From a checkpoint of a small segmentation model.
Model: 48-pixel images, arch wide_resnet, norm batchnorm, activation silu, depths [2, 4, 2], widths [160, 240, 352].
Rows from block 2 of a small segmentation model, named by matrix and row number. Rows with one number belong to one channel. Each number is 500 + 50 x the weight over its row's rms, rounded and kept within 0 to 999. All counts start at 0. Numbers have three digits each. After the name is the row's rms in percent of the matrix's.
After each channel's rows are labels from the 100 images, of 14848, where the channel reaches its highest value: "responds to" is what is common among them. Only what is clearly more common there than usual is listed. The data: analogue clock faces. In brackets: how many of the 100, against the usual share in percent.
# convs0: first 3x3 conv, stride 2 (model.blocks.2.convs.0.weight, 240x160x3x3, each kernel summed), inputs 0-159
# convs1: second 3x3 conv (model.blocks.2.convs.1.weight, 240x240x3x3, transposed, each kernel summed), outputs 0-119

convs0.60 096:480477501556492484450464473511537548545423493500469479495465516532530494571484538585417518497508471518454509497494436477556417439555450545446416538520465504425420573382490471502495507479469451399517520423498581477464506501521437493440416470513472566492488542541463363552515464479417502617459457508431527444413567536532489543428404536516406603535454509565500532541409487551494517485487551503431481456431466522509487523534548393472477423458577391408474503446527532498499459526368521
convs1.60 101:492536502474459416478516543477590498514462529480510457497570474527480389504444495517484448502549455495481453581632537589553489379506514509473473431513567532525499556446520491504506423397517441372524507488484333535515546458510471426490429457559478502459440473507488499539544454453473445501492451450440433510532460436576453461470471334436510535375447555557525459
responds to: dark face (61 vs 34.9)

convs0.195 147:531542498520525477487528457472541502421513513480416568525556479538504541475514464468563552484524528506435543587475487546525520531550538418482492480493528498525447477413478505494474500404491460495487556495401405452537449463558419486550609477483468543556493506508496519477531498489389536560563565527545506449492522527535485571536556380448463422466563458479539413489574499526419610537529413455378407557479566485475503557451564526566491500426437569475503414571399474526484489343554497
convs1.195 101:472554503500501433462490500468497489512509526526488570536561554431493431493549523506510449419473418481525456601439474510466575443376463497501467417480457590524593558467460437390503480527488533584472589568550541510496493487516521500591549501509510522435572542484539523354510484489490391563565489480509404509505415556526515528468467473442495441555502478485488442
responds to: dark face (71 vs 34.9); hour 10 (37 vs 8.5)

convs0.108 127:500469484654520504447446525549468492545498465550485514483455460473455495475482396598523450492440492492486536423510518504517410468534490569490462458574532544522448508488467458525501395488496477500382563422466510534428452467483468502448370519465467393445491483507493593509535543561560545477446497449501439442511437518548472448404479560552444459406504455565514512452426507487414452530474517507415551552466434529513496497600514537472471497366453448467422524431486484555493420458371493
convs1.108 111:595448527477419375520529561478517502381505444435495435404423501575575500509489441499468530499529487570496531464527654508616491464478501501537523529557511495501466562485507479477410506503492511533486555393545474386526525481440518489504498507608591495515554479522479468513470518466524521411464489475469531481469505453532498530483569492573546469551527483518483508
responds to: dark face (62 vs 34.9)

convs0.133 099:481494526512509459493484465416419460562430483485390460485521477434448471421550443513414546435459452405445400483511490463518557383579452486463467484550552517565568423421467499459504521315495441504502558468433493503551564527461529530496499498491466517509511511455437389483527625518447485493466494475473504394397637443496416532507435395476389514461484533479521458480465512454485511555508441505491532471518468465514506560509544467511522491528486473473455507575429474516477566536433486
convs1.133 091:520426467498514590512543480491483436531405461475425598465410519464550350522467505482542518499456538437461494520433468425513500537482483473497412491474592420516521521463559459517493525418437509488451431523518553565502464518544567519497441476521549492547466487526545497522509535435561511482569476480465471440522389503522421505504543516478411511480427480431482515
responds to: second hand (75 vs 39.7)

convs0.231 105:489465535536547471467474462472521418541477577461451465512512461504518498573467617437569463503550546485417536498346476525510492447481541539463566520548450443506447506479502494498494584505559502451423523500575502520512502492508447520518520469455516534530436505489456556430462430441468452470619461515487436460392539639552547607428393458474492513465458485546453522480500501564508534487468466349549492461451443451519405371510484526449509440557583434426440501462461534519487517490418467
convs1.231 096:514568470510528425471561434522607498541551478487505408520541503508489414519462417529509513517563530497433516542516491614546531490511487522482531464524444504485452478547483474504485498387496443434494568490531405552504389493518535466413452506454499523471519581441514592633457460560540542447494440421529432479528499441486524543477415489445495509483493590476496573
responds to: second hand (92 vs 39.7)

convs0.126 140:422472513535508402503538518476427479381490435556467440511429506468498400489467561515566456489480456550462444529477491519504471455404500529483553560540453555501495445499558546432487515567480542551430530408550469452445487503422564407450501462445549489467471427415452516503424397493566449513535443495521425551419586482533542578505551442502508556483408512483559558500515510479538473519408540472555491550572520447476532485439479557560486441586543510460389535427513390504511559479520380
convs1.126 101:585504494440491518503477456480509450482526474556382488447491496561470527478513457541520461514533489390537460500524469471494470552328494446450457464482366398436417604527500460552517487398445474427557464549503545523492449383529484472387502518312542465508464536451430645497499590493516423534538543543591464414540558508511530483406477457464529508459503506529496477
responds to: second hand (77 vs 39.7); hour 8 (31 vs 8.2); hour 2 (26 vs 8.3)

convs0.28 088:535519455424499463420428451514510500440472422585463513461494558545504431529473420570478461483567562510481490463427491491557487387516475544501517482535451473530602394501513487599498515485507541492434606490498505411577457436531424448495526494469414521517553511550406430608473498362481465596488412436526454501406446436483504517485449467512472590394428507531533531563464467511473529543505588502474484519507544456371515492528451510466469563541499431492465506516528484509491456560436423
convs1.28 095:433535472475536471493474461417462511508535478410504543477455465517442554399478411549476485459420441610490431504439543469475590397460503545513410528539453501484550594360429506534550530550470511514576540560521513499533431502491400491501544483433542494505480425524374552355634450447512503557443499528436475533462450506468578440451496554478491517435429428508553474
responds to: dark face (61 vs 34.9)

convs0.179 095:546538438450441563445496593486502438469526501544381515433567437577495473503442531492401517428473469387467460536446479444619577574456473480499449482474488474518552473465418477522435381402489454466524595524469470606543471449497406470519475537485497480501584521506454456437581556484483419549493436419472511528428603454498488482531450537524501537505443534518554553550509463557438547484479529420484408484499516454460467498519460426461437470456456415480525505501450466538407568486555471
convs1.179 097:481443550496464500411525518415562465495392552542571481528594422368529484464473507516516441504530515432522437592493464466497519539523360473442442510433504489407455551552502509523473482449483491506447417484494424415486462529495518517476472464593573502430543463471432451482427413517472466408444535544540426440529416533524568551406566485556609551458496478487482462
responds to: second hand (98 vs 39.7)

convs0.98 103:386500512564498413493486435527426500423456399468458430428445451469526424573579455494544550465532481491451498545457505484469440405488510626487460568511408591461475506472545513503442434520483592484390553452604471466568487446524520539478525445470548523497475561493450443539546568471508498545492470443490435408435563510545522613479511520549488554524469537448506586514520600498548561442433436485555431567520483457532487556437585497529526513552492447430450503440468458496494493519460419
convs1.98 106:533549489508458444536493440502473503466400431470496443405464559543457437493461431534511408482510455449532562523577443458506410483356513498510492526471435476566471585432491603498488471444509458467541536468471517528528533545521548532459432570387560441534475525496397515462446506531463478527532484437545539483445431453556514495461366491527563503485362489607428553
responds to: second hand (71 vs 39.7)

convs0.201 111:479432481493443375482483532529442472458490459539493427551288452482483431501446540518635504434512483445417425521458553538499453366465435498433587516527477511525487484576536522482474620544457527469567516452555529457431454479530537507525566507455533519487426520441431482513463534495467444463522558552509459495364411600536554513527531480497489513530386551488459550516529492475530520451496520480553486478553526472478481514457527537473486390554515439482527475416495464469492492457531426
convs1.201 088:387475530504586447469557466554450459571411436452417488465592503359461524475494497534516430535530456562467489445426463464492423414457528457455433522542457411480495623431474430489485481496432505530506540499438495469426485523477448548511463437500502518548581464485542491505414544534560443571450516420525393466493518493522576463426517561527581519410482498449492455
responds to: second hand (67 vs 39.7)

convs0.230 113:436460443495419469427564472525468522509427514516488449463465494491522525498482499503564507438467463502420337538545511504441475353486454510462614479516457501520528489498484497517522463497422513480524580450505491424440451442458470463519510509478507551571502457469339463612520510549527469516589446466452470444519508515466516505515554552473508537466291495525496505452516458513549479452442567524485455387426471464449508513526500478425487478432435499552505530474517366490457538468399515
convs1.230 143:390573499518550503473499506483585450555495516441509498538494505254513543503512518582492502507574481509474444473451480507572435516435487528551527373512492511582495558618439478518446459480591532525538501511546532470477500525452491511517488488539533575485572522565460453447305571496532542546503570506492392380447543466511530483573471522543526507472401532395551435
responds to: second hand (100 vs 39.7)

convs0.67 089:450531438498534509459478471519598508493393501523455464333500421540547500526465489457464457477507502519625444524524502459480487512554524527513537529460425546515580552486434387521530460522474446534552505475536536441542627515488545436521418518508512509517449525479578483549509455369507405522554495511590469502448545421526524466510418531549518557404494574517545463484445449427462552464578531440510495506490553517466567555563468531511461504521442405483399457540480534460403541499433398
convs1.67 116:547424453553440506460511485462498475552482559424510467448412414546476413537445480419543512557551516444451517464502545499520504476475534433556515402490580479499546687467513450448414443400492536325574468399472479496562463513443471461457516451548416520478470380546462470560438589482444451567470461503487432477491454573583450503550548525443490449425465486545495427
responds to: square case (71 vs 29.8)

convs0.129 129:582517414528473492433538526568488488446455472426397401458473516463507416476511510543480499438464507513410439521542471371417383401501420415437540440512436446535493492469408480522493508529531457418488507503489521387556465498481491469480530510506530585442472538452439474568514555465491455489545459434435510471443520463539549542470550457483504436493427495493477562455380449399569553437463473568530493510485470476505440561471562458549476541575405462494509437425519410522460559470469487
convs1.129 107:543514551567560498454511471494461528464576461509550497465457476446630545518596466588620407455494504506519528442508457513500499535537488453419587478428475580518528520583506547575548516434493513575489548531505555509552496445513468535458518489447493569381495605463552467550463456515549536437514492511457555526507511517353473555520456452529485470535523503574545537
responds to: second hand (80 vs 39.7)

convs0.81 093:559499502555480530536492448446428431472517488503480529533486497557445444502507508485509430586493520519467426519477440446579481553449530602546468469461596504534492469475459533450528481506420391487458444437523515524461521478379488540519534464486460443460369394471468465474514663495516507428489493401483554506482483509484407444500507429400493461538430432555439588393467579471568558535444440464489516509481470538570504536503467470507449477466531457498491545567445435485498516548343468
convs1.81 108:530489490461588554562531478560478546467442486466562524450468564451482451508446465431542501534541548450547462560533443439447449496703551453476471452498521457542588578431564469535479580429472436493457495554509540530471528473494565565444567466396473477526519516500577569517453484469469470452546563577585489448573485537487443417420552553391452451552505467431458397
responds to: square case (68 vs 29.8)

convs0.53 104:594482500497544501512473574494454505499510548501502508509491452520473535507529430510558425480457520500461615434527565501423518437529500473466457467585509531426496498457545515568451541489407522567463458539473469474493462463474513540466518561480470338559475439505468567531616494535470582478402480404456483517403500538496516445490456568494554338510473496517442529412441535510450402514415518515442490512438421488492545514547584515563507436486419483529429535366466488449471468440448576
convs1.53 106:464484435477432409536449544511566438421527522520492491520455597572520478450507497444480455461489536543477558587428586426494509513554496522508494451455391551420482536430473465493432458565483458548456567387533434506467524478486479546423449440578533564443452564455512533491615465472473472454484473492453515459608579578603473480569568458485499431423484542393468516
responds to: dark face (61 vs 34.9)

convs0.220 143:352453477471476448485495484484552537442510509564475533397560495481572496513485551519506476483377488553422495568473488491554533540438531569560508562552498585460494421486556556436475456481472490619463572449529404428535511479501525477511520550453412476534463449508464511497514351507558501438443435478537522548450484498594519563491494400479447547473426430473490477463473507541485563553478422607523467550553552426516506365500530557546483534455477538429410447476451445531477445491496523
convs1.220 115:409568479439436464444424509389577477609468567447497521440521486538455484481504491546535423469423453477465484490493525556467498425393496466467481499525374555453500626363398470444485491506523458560486437530410464503588438489502385460480520530425575496472505454467429569522502529556414537510532459641527504458534499502488480541462423474505614484529551532456484430
responds to: dark face (72 vs 34.9)